Weights of a small segmentation model: encoder activation quick_gelu, batches of 256.
Rows from block 3 of the encoder of a small segmentation model, named by matrix and row number. Rows with one number within an expert belong to one neuron, the router's apart. Each number is 200 + 40 x the weight over its row's rms, rounded and kept within 0 to 999. All counts start at 0.
After each expert's rows are labels from the 100 images, of 14848, where the router gives the expert most weight on average: "colour at peak" is the nearest of a few named colours to the mean colour under the peak; "responds to" is what is common among them. Only what is clearly more common there than usual is listed. The data: close-ups of made-up surfaces with and without defects. In brackets: how many of the 100.
# router: router (encoder.blocks.3.mlp.router.weight, 8x128), inputs 86-127
# up: expert up (encoder.blocks.3.mlp.up, 8x64x128), inputs 86-127
# down: expert down (encoder.blocks.3.mlp.down, 8x128x64, transposed), outputs 86-127

# expert 2
router.2,160,181,365,142,215,257,239,223,195,167,138,218,155,220,202,224,161,237,229,167,194,253,178,203,223,205,194,163,204,163,140,207,159,255,147,192,202,193,152,235,223,231
up.16,196,114,164,134,114,237,201,149,222,134,215,206,302,290,198,210,235,224,198,283,227,262,242,231,189,220,177,206,195,281,211,159,164,210,196,218,208,211,181,223,177,165
down.16,231,231,206,180,180,170,219,204,203,208,171,168,220,150,161,167,109,215,202,225,289,133,195,232,161,194,179,214,180,152,160,149,179,210,175,154,195,253,232,283,106,154
up.17,160,181,212,74,200,169,144,186,236,117,276,155,237,190,229,202,237,265,192,182,215,239,196,135,140,179,153,240,185,321,183,189,250,242,178,260,226,199,145,222,169,172
down.17,194,247,240,201,237,167,236,197,223,226,170,228,177,149,213,199,192,210,185,221,265,155,246,215,228,221,338,131,195,191,224,172,199,200,183,174,134,197,209,188,162,182
up.18,215,269,192,206,251,218,170,194,104,202,181,193,233,220,197,192,140,204,250,120,123,205,189,308,255,195,167,181,236,179,177,206,195,149,195,140,183,142,187,222,209,184
down.18,203,203,215,207,228,193,188,162,184,215,199,195,372,220,190,186,0,208,190,200,201,200,218,220,192,190,87,200,217,173,207,159,183,203,217,187,213,288,198,194,165,199
up.19,180,208,253,176,172,249,221,185,202,204,155,178,183,216,232,111,195,223,235,194,237,190,175,237,149,189,177,202,237,220,145,157,217,204,204,279,195,286,255,172,157,184
down.19,236,199,170,222,243,199,219,183,203,216,202,119,312,197,207,219,58,223,179,215,255,177,271,215,196,166,168,193,198,148,207,195,210,227,216,218,166,180,198,230,154,201
up.20,211,222,191,172,183,246,196,263,194,182,175,204,208,183,227,211,181,274,232,122,150,237,149,206,234,233,227,173,213,239,183,144,244,164,209,143,220,186,275,155,127,212
down.20,197,198,209,185,214,208,213,158,195,212,191,180,331,213,192,191,0,202,176,222,213,182,239,211,174,177,119,197,217,172,192,160,231,201,233,195,189,244,198,243,181,195
up.21,160,208,211,281,201,151,196,223,212,200,187,144,147,199,219,200,162,149,184,196,225,247,100,202,202,247,191,205,176,237,242,176,280,258,247,257,138,230,170,151,195,256
down.21,313,204,197,244,222,167,183,217,208,217,173,162,246,159,147,199,125,204,180,229,265,235,216,175,192,135,178,320,231,198,140,230,127,222,204,160,211,140,189,175,157,271
up.22,206,189,96,205,134,266,211,317,197,165,189,227,238,318,218,162,178,190,170,218,125,203,174,195,224,231,208,176,168,211,173,249,130,205,200,218,258,133,189,189,249,213
down.22,214,254,189,155,220,215,210,158,231,206,160,119,286,256,198,151,9,211,213,214,231,185,220,203,205,206,147,201,206,223,222,176,196,247,177,143,172,271,192,218,180,152
up.23,206,197,228,254,199,193,186,231,200,221,165,153,152,192,225,128,235,211,188,170,242,220,125,203,176,165,214,190,214,184,166,157,229,255,259,255,176,227,216,132,194,207
down.23,217,173,175,250,210,191,200,235,182,192,174,126,267,201,233,225,195,177,170,241,298,218,242,192,207,215,273,233,207,150,169,221,189,233,241,198,186,182,180,156,97,196
colour at peak: grey (94)
responds to: wire mesh (65)

# expert 0
router.0,125,248,149,135,239,225,235,209,146,211,227,190,167,129,230,139,191,178,219,222,179,185,242,257,256,162,204,221,242,225,235,203,163,143,289,128,166,148,230,260,120,234
up.16,109,146,198,152,196,280,201,235,210,173,159,157,280,134,177,240,120,198,211,224,193,263,197,207,189,218,205,183,219,243,248,163,194,199,172,105,123,183,223,192,181,197
down.16,187,219,219,238,233,178,242,142,205,217,171,179,246,261,219,236,187,225,182,174,207,247,156,164,197,296,238,179,211,154,279,246,201,225,214,219,219,144,196,222,232,222
up.17,160,296,240,182,252,192,185,137,115,202,202,171,245,213,201,172,164,170,224,191,174,187,235,312,189,168,110,197,218,196,228,265,178,185,213,207,164,157,182,237,227,203
down.17,208,203,235,222,191,187,194,166,196,192,213,201,271,213,193,198,245,195,207,191,164,198,184,206,231,304,231,201,208,207,170,177,188,209,197,211,211,216,200,221,204,170
up.18,250,243,177,181,258,224,190,183,160,166,204,256,248,195,239,174,193,202,204,194,192,176,148,252,188,179,125,198,236,188,99,181,176,198,175,139,296,163,146,145,189,331
down.18,219,203,242,227,207,206,201,166,195,157,175,195,270,201,197,201,210,186,181,227,146,215,183,209,232,261,236,229,217,218,182,170,173,203,174,174,194,230,203,169,175,185
up.19,188,139,197,161,160,235,258,200,213,269,171,164,200,159,149,212,180,244,224,278,193,224,174,201,180,216,227,215,201,280,306,211,209,189,204,165,192,166,271,260,195,163
down.19,182,193,172,200,206,214,224,182,217,211,203,170,254,198,198,233,211,211,176,206,212,218,192,196,289,398,303,171,184,193,216,192,190,191,235,154,172,159,203,193,186,204
up.20,171,174,182,200,177,234,180,251,197,227,106,194,253,177,161,151,153,234,241,202,179,234,135,218,195,183,244,187,226,271,171,140,240,225,186,186,190,213,264,196,150,273
down.20,210,184,186,183,223,215,210,182,221,206,195,172,266,215,200,215,221,178,191,204,211,193,187,214,266,406,306,183,196,189,215,195,167,219,233,147,170,165,215,192,182,210
up.21,166,177,175,130,177,257,251,243,233,168,162,162,247,147,177,187,177,243,221,245,216,225,183,195,155,194,207,228,211,312,231,187,188,234,202,208,160,156,247,261,166,188
down.21,217,186,168,195,228,198,203,184,217,217,207,175,257,223,188,232,197,174,188,210,203,194,180,187,262,352,299,175,188,202,218,191,187,213,258,153,206,176,214,176,191,229
up.22,130,267,255,188,232,219,164,125,154,212,173,127,253,189,219,180,127,135,237,182,180,227,185,272,164,190,84,193,224,213,221,235,211,221,195,181,100,171,188,262,203,222
down.22,202,221,231,219,186,193,194,164,199,195,206,185,270,231,194,194,267,189,232,179,162,194,199,207,215,310,236,221,207,218,170,190,186,201,195,206,225,212,210,234,217,174
up.23,172,147,183,147,171,262,221,225,198,209,95,158,235,135,187,197,168,233,236,245,159,217,173,209,192,197,215,200,246,291,237,140,203,230,199,156,165,167,264,215,169,219
down.23,210,193,175,203,201,200,227,193,191,196,211,169,264,206,197,214,219,190,189,208,207,195,195,200,255,408,318,165,197,207,217,198,196,197,251,148,181,163,212,200,188,215
colour at peak: grey (93)
responds to: wire mesh (81); stain (28)

# expert 7
router.7,173,217,230,174,277,247,193,205,201,248,157,220,173,214,225,167,191,291,214,190,179,258,205,191,226,196,198,232,243,220,177,200,178,184,205,210,200,160,160,293,230,87
up.16,147,182,177,238,200,223,178,237,260,109,194,120,224,142,174,245,202,232,190,249,208,202,129,143,208,242,212,196,199,209,223,182,219,196,197,205,224,185,175,188,216,310
down.16,214,213,181,229,174,197,173,141,198,160,191,244,157,207,181,156,197,213,236,201,224,195,171,241,146,180,95,152,197,186,217,194,194,203,172,245,197,206,219,195,170,197
up.17,138,145,195,203,157,198,225,228,191,236,155,201,209,205,197,191,173,243,235,150,204,253,155,211,198,163,243,208,212,215,159,152,212,248,242,165,168,202,229,181,112,161
down.17,215,180,175,203,196,201,219,176,220,189,196,229,158,194,179,169,195,212,203,234,173,222,198,215,195,200,0,158,197,192,167,185,196,202,192,203,173,259,215,206,193,219
up.18,254,202,165,194,193,209,206,268,180,297,145,272,208,198,148,208,251,224,220,233,186,191,175,191,238,204,256,164,196,210,254,164,200,238,226,175,228,190,208,177,186,212
down.18,204,185,162,230,234,204,238,239,239,200,173,217,156,240,214,208,229,256,201,218,246,179,175,183,162,208,78,161,139,184,247,172,183,203,201,180,197,206,191,203,180,182
up.19,203,211,224,139,288,289,177,149,188,203,233,172,285,175,232,221,214,192,204,178,204,190,239,214,163,207,103,194,197,182,171,239,232,175,116,171,189,125,167,259,183,218
down.19,210,216,163,228,207,204,209,258,224,195,203,227,215,215,229,163,137,207,236,225,123,214,210,203,252,262,249,213,224,280,157,119,198,214,203,177,233,297,178,166,188,176
up.20,293,203,165,215,200,174,208,234,138,256,186,280,157,218,172,257,262,218,190,176,160,189,202,248,268,189,232,151,177,141,165,241,197,214,238,144,236,115,163,161,235,148
down.20,203,206,175,222,225,228,230,272,227,204,193,238,181,221,191,212,195,224,211,193,130,222,191,172,211,202,177,185,183,199,168,102,205,202,242,179,221,274,209,196,260,208
up.21,199,192,218,210,219,224,225,240,167,289,232,227,244,168,216,212,225,150,225,190,155,228,195,244,228,217,179,188,152,210,169,173,228,157,129,159,149,135,154,250,185,132
down.21,205,182,111,223,198,187,189,226,268,148,181,254,214,314,236,172,153,214,241,232,156,248,217,190,234,221,181,225,227,248,136,136,225,175,170,187,170,278,133,120,239,181
up.22,212,258,195,141,234,210,204,165,114,179,201,211,181,186,241,197,157,210,224,121,177,223,223,317,246,164,177,189,253,198,192,283,200,173,224,155,187,122,190,210,235,155
down.22,226,186,172,209,190,191,224,260,206,199,200,225,194,190,192,199,181,198,202,194,132,218,227,204,203,207,200,207,201,222,178,132,200,186,212,193,203,289,190,187,238,211
up.23,162,185,108,153,171,184,294,213,226,112,218,183,201,153,202,246,209,217,173,201,157,219,220,149,199,193,231,251,215,196,191,249,197,278,264,178,155,154,210,215,206,161
down.23,229,225,217,206,197,237,203,201,197,168,212,224,185,190,206,196,196,226,180,162,179,241,230,182,170,174,148,208,166,222,210,167,205,161,217,191,198,239,240,235,230,211
colour at peak: grey (87)
responds to: wire mesh (64)

# expert 3
router.3,221,242,309,229,175,179,232,143,191,164,313,207,174,139,276,60,166,191,220,140,171,212,205,194,218,176,170,272,247,217,249,198,191,164,218,158,216,184,216,207,210,219
up.16,215,161,219,217,219,155,224,210,180,194,220,196,135,177,139,249,180,184,163,267,252,130,244,233,186,161,216,230,213,179,195,216,152,246,246,199,200,189,179,217,293,193
down.16,225,208,183,193,257,194,218,202,235,212,204,203,208,231,203,273,184,200,177,222,182,202,213,215,228,199,157,179,171,176,207,235,208,194,200,171,213,241,136,206,216,228
up.17,238,258,218,175,240,159,214,184,116,206,207,210,204,216,187,229,168,145,193,190,194,171,276,329,216,141,158,182,210,152,178,235,121,214,243,165,228,151,174,185,298,242
down.17,211,200,205,214,221,199,190,212,215,224,208,203,222,209,191,263,197,192,180,207,188,192,204,214,231,208,157,187,220,183,206,235,223,173,197,162,208,231,164,218,210,200
up.18,235,82,210,218,237,274,246,232,255,198,171,187,166,183,138,219,204,224,214,271,244,193,182,187,192,229,282,192,206,193,249,186,182,197,167,189,210,139,220,203,214,258
down.18,187,209,192,173,194,234,254,202,254,171,205,172,197,166,193,221,254,248,222,213,191,213,165,184,175,246,221,203,178,202,250,226,182,241,192,205,249,153,194,163,190,213
up.19,224,172,187,276,238,219,218,283,230,214,186,205,124,205,126,176,213,233,231,191,234,141,162,156,200,210,294,224,188,198,226,112,214,251,123,268,236,246,268,184,194,195
down.19,155,220,148,148,234,213,240,231,217,191,207,145,190,159,196,244,249,218,224,213,133,215,185,234,175,278,143,165,214,165,235,211,200,263,192,202,219,204,188,122,196,213
up.20,204,187,222,238,193,227,183,232,220,227,120,195,195,237,175,170,202,217,247,194,190,224,139,171,203,227,255,169,208,221,245,127,223,202,234,213,209,212,234,152,156,242
down.20,183,199,172,176,190,226,255,221,232,205,200,162,222,206,213,224,258,169,207,211,172,203,174,241,174,250,175,195,203,202,201,196,226,221,191,192,210,249,201,151,159,201
up.21,215,194,225,173,152,202,212,217,237,237,181,136,129,226,217,186,200,154,225,166,221,204,151,212,177,228,212,203,197,239,224,176,210,262,138,172,202,236,226,287,189,181
down.21,179,156,156,220,218,232,229,181,213,171,176,203,153,299,219,243,201,160,179,194,206,212,164,246,238,270,213,179,171,267,244,203,208,206,180,179,176,226,229,169,175,216
up.22,226,165,203,259,166,187,214,207,196,239,169,213,229,167,171,196,183,227,217,203,121,239,144,182,232,227,197,159,212,219,227,163,248,216,334,190,157,181,225,189,192,243
down.22,200,184,187,145,208,212,237,262,205,182,218,168,208,232,211,221,237,204,215,200,187,204,160,214,208,301,210,198,230,193,187,193,240,207,180,213,212,295,226,198,131,179
up.23,160,215,245,209,124,155,207,253,236,217,242,205,159,207,269,232,238,201,189,217,235,183,167,145,202,209,229,195,210,224,280,199,260,227,139,166,204,236,199,264,165,147
down.23,178,194,139,193,232,220,209,122,141,245,235,175,200,162,164,210,192,208,282,147,184,218,251,287,126,255,133,121,188,143,250,232,171,212,204,175,256,200,182,151,243,218
colour at peak: grey (92)
responds to: wire mesh (92)

# expert 4
router.4,201,188,108,130,239,221,231,237,183,173,156,210,164,156,303,238,171,217,196,161,183,220,267,218,248,139,207,232,190,273,181,223,242,182,126,224,291,167,93,180,133,221
up.16,206,198,236,298,264,209,214,184,225,290,187,101,118,124,150,257,206,177,132,149,207,129,190,186,220,191,189,155,182,182,270,198,198,219,265,194,139,203,185,149,256,141
down.16,192,189,196,208,213,239,222,248,137,237,189,279,287,195,194,263,172,263,220,225,178,184,190,271,238,120,326,171,217,212,248,173,140,195,220,122,170,160,228,140,191,247
up.17,170,154,80,206,170,202,280,257,191,60,200,190,189,185,237,222,187,297,174,202,178,222,167,178,198,222,225,297,206,268,181,185,192,209,162,112,93,189,190,228,182,117
down.17,208,170,193,174,209,205,194,214,155,194,209,177,229,173,243,246,131,207,204,203,193,194,172,194,189,313,303,207,164,212,225,200,153,177,215,195,210,243,207,213,156,181
up.18,213,156,168,146,209,151,193,216,205,171,172,255,147,164,234,201,219,262,176,205,185,250,200,204,183,211,231,270,200,230,223,177,220,225,171,199,178,192,217,220,162,226
down.18,209,202,153,174,194,206,177,144,202,183,203,221,175,132,234,224,175,203,224,194,181,192,173,212,171,319,173,212,171,175,192,184,223,186,253,228,216,193,229,221,169,193
up.19,166,80,151,191,137,186,223,167,222,218,184,167,166,174,212,230,213,221,201,250,239,217,198,167,200,176,187,226,174,271,217,172,187,250,275,249,132,215,244,160,207,236
down.19,220,183,169,152,229,175,193,163,179,159,204,178,215,145,198,252,163,175,221,188,197,232,190,219,176,371,155,214,176,130,214,235,175,196,224,219,211,201,168,203,160,191
up.20,219,247,159,133,213,255,150,193,166,118,219,262,239,229,195,159,209,225,233,143,212,235,256,262,170,165,202,215,215,238,193,237,188,149,74,207,214,214,217,234,169,162
down.20,152,210,172,202,191,213,186,225,204,175,214,159,232,187,237,226,234,197,201,212,194,220,175,188,205,158,294,164,208,171,202,127,201,182,234,211,200,258,194,189,175,221
up.21,176,156,194,135,169,151,166,198,270,231,172,184,238,151,207,230,191,204,218,325,238,211,166,165,151,200,264,206,164,217,249,213,212,199,173,180,160,215,180,251,186,288
down.21,264,216,197,158,230,212,176,186,182,153,188,217,210,203,228,228,183,192,197,210,172,226,211,182,250,315,140,174,204,141,148,267,162,183,142,200,249,169,193,219,176,204
up.22,209,243,266,247,246,234,142,189,216,268,241,198,206,186,284,276,252,173,171,149,206,133,143,176,234,245,221,126,177,126,250,245,224,212,188,198,234,143,164,168,226,206
down.22,178,234,191,227,175,192,200,182,275,275,193,225,209,244,141,170,138,250,162,230,208,219,208,229,266,204,198,218,160,229,188,169,250,174,96,223,198,148,253,215,190,265
up.23,149,151,187,203,138,200,237,251,209,219,157,152,166,182,192,224,182,236,204,222,204,248,118,186,219,235,260,224,190,267,230,148,247,213,196,179,115,171,243,221,167,175
down.23,240,163,194,175,237,201,182,198,180,184,210,205,204,208,184,233,138,173,177,189,167,201,203,236,171,367,255,195,165,166,216,205,172,214,214,212,196,264,201,197,193,201
colour at peak: grey (70)
responds to: wire mesh (56)

# expert 6
router.6,242,182,125,262,139,106,128,171,218,186,184,210,272,256,109,257,207,139,162,238,220,162,158,170,160,232,205,131,151,165,216,203,232,202,182,246,189,259,232,151,250,195
up.16,169,204,199,140,248,255,152,197,249,207,176,192,172,194,238,198,209,248,218,179,247,259,172,205,195,206,244,204,245,253,248,182,236,215,228,190,199,219,216,236,168,131
down.16,243,211,222,202,225,219,269,227,206,204,211,122,111,242,242,228,215,222,177,183,321,207,185,209,202,125,312,193,192,169,155,212,181,211,166,147,172,66,178,191,214,209
up.17,159,224,125,204,213,221,227,200,219,221,237,223,229,183,154,170,223,243,186,251,155,224,183,214,214,219,185,219,217,264,212,187,244,223,173,169,233,152,141,219,142,291
down.17,191,162,198,268,262,215,177,188,176,154,189,126,130,169,219,253,143,223,174,182,305,155,192,195,224,168,243,164,202,191,197,187,162,269,175,147,115,205,160,169,217,216
up.18,271,193,179,155,195,192,167,246,203,302,175,276,158,167,198,181,191,262,207,188,212,167,220,191,240,172,269,205,239,199,255,167,214,195,209,145,266,196,239,205,164,190
down.18,218,240,209,198,272,184,242,264,178,213,207,170,84,252,176,208,212,233,217,189,359,192,153,228,245,92,345,202,167,230,194,204,166,203,165,170,187,140,166,227,138,192
up.19,140,159,225,193,174,121,203,160,193,221,269,179,275,191,231,185,192,158,193,223,136,214,175,214,189,230,99,267,189,200,135,182,184,222,218,194,135,211,96,238,179,239
down.19,173,176,217,224,221,198,171,231,193,169,202,190,191,195,187,180,137,169,215,195,193,162,165,175,243,170,231,237,251,147,197,156,203,164,238,214,192,242,174,215,150,204
up.20,216,289,207,162,215,201,187,158,122,134,191,212,200,184,215,189,127,222,252,126,148,174,200,286,223,186,138,163,245,201,195,251,185,146,268,166,222,151,196,199,232,190
down.20,224,200,220,229,206,203,189,182,162,202,198,204,199,243,204,190,174,195,207,166,285,203,194,200,243,139,286,201,233,205,192,156,175,167,210,220,188,228,209,194,194,184
up.21,217,294,223,194,245,173,172,159,111,200,178,208,200,191,227,182,141,203,228,132,146,178,210,295,218,185,134,187,243,192,184,238,200,134,231,191,191,174,204,228,206,178
down.21,215,197,202,220,208,187,188,177,183,187,202,205,202,223,208,191,176,194,219,185,290,204,181,198,226,130,276,187,217,188,200,157,179,175,200,212,205,236,201,188,182,187
up.22,206,181,121,161,181,183,181,240,170,238,169,281,211,202,151,164,184,270,228,233,140,182,229,224,265,173,221,192,232,220,190,169,182,231,203,124,248,194,164,222,191,293
down.22,243,227,209,252,230,189,215,228,149,214,203,184,148,268,163,156,149,242,197,180,334,206,188,217,260,100,283,201,172,269,182,218,159,193,172,216,181,175,186,205,189,147
up.23,229,171,154,146,197,218,156,268,176,274,160,280,210,186,162,156,205,252,216,213,166,220,200,219,272,145,292,194,257,220,238,136,197,199,168,168,230,190,243,248,159,224
down.23,229,229,218,230,253,187,234,236,165,194,214,183,107,244,181,194,181,234,208,195,362,196,178,224,241,84,346,202,177,227,170,228,177,211,185,179,173,165,178,205,181,195
colour at peak: brown (62)
responds to: carpet (38); woven cloth (37)

# expert 1
router.1,175,217,187,140,212,306,252,209,133,184,211,173,201,175,226,170,204,201,200,224,186,223,227,291,228,199,190,207,233,213,181,200,174,149,253,184,172,150,221,227,177,259
up.16,119,190,157,345,241,200,189,234,222,170,202,163,209,215,183,165,154,185,192,184,139,135,152,181,228,251,220,218,176,166,233,174,211,237,186,117,170,221,177,201,261,201
down.16,170,196,190,189,239,237,277,193,196,171,195,148,247,192,175,236,230,144,189,220,216,249,156,200,150,231,309,237,165,143,138,226,291,212,177,193,156,183,168,128,180,229
up.17,208,159,216,241,148,235,162,183,225,180,185,179,182,188,224,230,184,188,229,197,191,268,170,148,231,210,281,153,184,233,227,147,224,178,211,163,193,185,225,144,217,229
down.17,191,205,189,162,218,212,206,149,200,215,221,178,245,251,172,189,84,221,228,187,195,198,221,241,196,273,301,257,191,235,189,214,199,209,214,204,172,190,173,159,216,189
up.18,208,178,174,176,179,244,263,217,184,149,234,223,146,201,167,224,194,228,215,201,228,222,184,193,202,249,224,181,175,236,135,190,193,222,142,202,205,214,202,204,173,27
down.18,215,131,221,183,243,213,224,136,249,222,221,185,250,218,239,159,220,160,288,191,170,123,215,180,195,154,192,124,150,175,208,290,226,156,222,181,154,190,192,241,199,220
up.19,171,181,181,203,191,261,206,254,204,202,155,161,214,175,183,176,171,242,247,208,158,279,147,209,218,217,246,165,212,277,227,140,188,155,193,161,157,171,227,234,200,235
down.19,170,221,211,131,200,198,244,143,199,191,210,181,255,232,203,198,103,209,202,164,197,205,190,210,220,245,328,241,194,231,186,191,188,195,189,189,174,206,224,184,226,188
up.20,161,206,209,196,212,288,197,234,192,198,160,178,256,189,182,154,155,289,268,180,168,225,145,208,221,243,234,155,213,230,216,190,206,166,141,179,189,159,267,229,198,222
down.20,199,225,208,130,192,201,241,156,197,211,210,190,265,227,205,181,117,199,196,184,183,222,184,191,201,244,326,224,219,264,195,186,192,191,214,183,191,214,203,143,211,153
up.21,191,198,157,207,208,250,210,259,213,118,147,169,200,164,195,219,168,271,212,197,201,300,133,218,204,244,236,168,183,238,256,175,219,190,197,183,152,181,234,234,177,191
down.21,167,208,211,138,212,207,214,142,193,225,198,190,218,227,206,180,101,205,204,174,208,206,200,216,191,260,304,237,186,235,199,222,196,208,193,205,178,186,203,168,213,182
up.22,164,133,167,223,197,218,275,246,210,153,214,280,124,162,216,243,168,213,176,286,178,249,178,196,223,217,207,204,171,185,139,247,167,167,161,176,191,251,229,212,215,267
down.22,223,184,192,150,248,253,192,134,177,239,185,204,200,261,249,131,187,211,259,154,214,183,203,167,167,226,223,180,129,174,174,221,200,200,252,204,156,126,186,192,237,216
up.23,170,177,317,223,196,176,126,204,183,302,169,176,177,164,126,214,181,178,219,247,213,249,175,204,228,202,203,183,238,226,266,168,241,206,196,168,160,260,187,190,198,261
down.23,171,190,212,194,244,205,245,164,230,221,191,238,216,186,180,194,104,234,234,212,221,142,225,178,228,208,272,214,183,282,227,252,206,215,229,204,155,122,171,256,194,207
colour at peak: grey (88)
responds to: wire mesh (85)

# expert 5
router.5,152,212,186,137,243,274,221,242,206,288,132,161,188,192,234,179,212,230,241,182,199,210,266,196,186,179,196,208,241,162,155,190,181,216,279,149,154,178,233,220,103,204
up.16,203,148,200,170,186,223,220,210,194,292,141,189,147,171,194,180,170,198,210,238,183,258,183,202,208,153,266,166,239,206,137,143,182,221,234,176,171,255,208,221,184,243
down.16,193,207,204,158,232,194,181,265,197,212,172,161,270,200,191,175,270,199,206,191,196,226,207,185,261,255,319,232,196,221,164,227,170,225,182,191,177,210,193,238,200,165
up.17,202,127,165,208,187,245,170,186,208,222,176,141,153,167,199,189,204,159,210,267,229,245,232,179,155,132,202,186,196,212,268,192,230,153,201,264,191,210,259,282,222,138
down.17,223,195,183,162,181,205,185,293,198,247,205,166,251,261,196,130,286,245,224,220,188,197,250,213,203,224,315,252,122,233,135,234,170,240,194,194,173,127,170,234,203,176
up.18,156,153,212,139,157,233,186,174,273,196,171,174,240,206,270,175,198,208,191,257,205,271,191,151,195,201,249,230,217,239,129,161,257,195,186,196,142,210,201,208,169,181
down.18,213,207,200,143,211,210,171,241,215,230,177,153,245,211,183,154,238,217,196,191,212,206,193,244,219,251,331,212,199,248,135,196,170,189,206,210,216,199,230,255,208,189
up.19,175,120,217,159,163,294,216,171,236,197,146,167,223,167,257,221,158,203,203,245,222,258,176,158,217,158,223,204,256,250,186,184,256,156,191,216,185,178,199,247,189,167
down.19,206,218,196,168,211,174,150,242,187,228,174,141,235,195,161,173,262,222,203,183,223,175,226,232,189,227,379,213,142,223,163,232,193,204,195,219,181,148,200,245,220,190
up.20,212,143,237,184,165,236,196,186,211,242,137,181,173,182,204,176,181,184,224,199,189,260,200,188,225,158,242,151,237,208,179,134,230,217,215,200,154,220,216,229,175,194
down.20,192,201,185,152,214,171,172,273,189,226,190,157,285,211,201,173,271,220,207,194,208,216,186,200,227,253,354,216,203,239,190,207,164,195,184,200,178,187,209,243,181,183
up.21,188,164,200,203,163,122,192,239,174,252,196,173,183,194,189,161,205,206,147,283,222,255,182,183,178,190,202,197,202,233,358,212,159,174,232,244,206,218,180,275,239,45
down.21,179,225,211,187,75,215,216,281,178,185,215,167,232,223,244,203,258,248,184,206,233,221,230,198,157,235,277,245,160,254,125,177,193,167,209,199,209,139,221,317,221,173
up.22,212,150,224,174,138,119,185,201,237,280,202,168,75,169,207,201,191,167,172,261,213,196,166,154,189,194,228,192,195,246,177,139,206,192,165,257,163,291,181,277,220,100
down.22,234,215,216,137,161,185,162,248,219,213,197,130,224,223,193,189,249,182,218,206,234,201,211,207,171,232,337,205,173,199,169,164,175,173,171,215,191,215,219,258,259,166
up.23,222,160,160,182,173,254,212,257,227,163,172,237,174,259,199,180,261,241,204,184,197,210,167,214,242,178,273,185,221,112,196,198,211,234,185,181,223,232,177,139,207,217
down.23,160,188,241,173,272,189,163,212,151,153,183,183,239,173,220,189,263,200,174,181,207,204,187,217,284,290,274,218,211,204,222,191,143,235,227,196,185,225,196,231,168,183
colour at peak: grey (81)
responds to: wire mesh (78)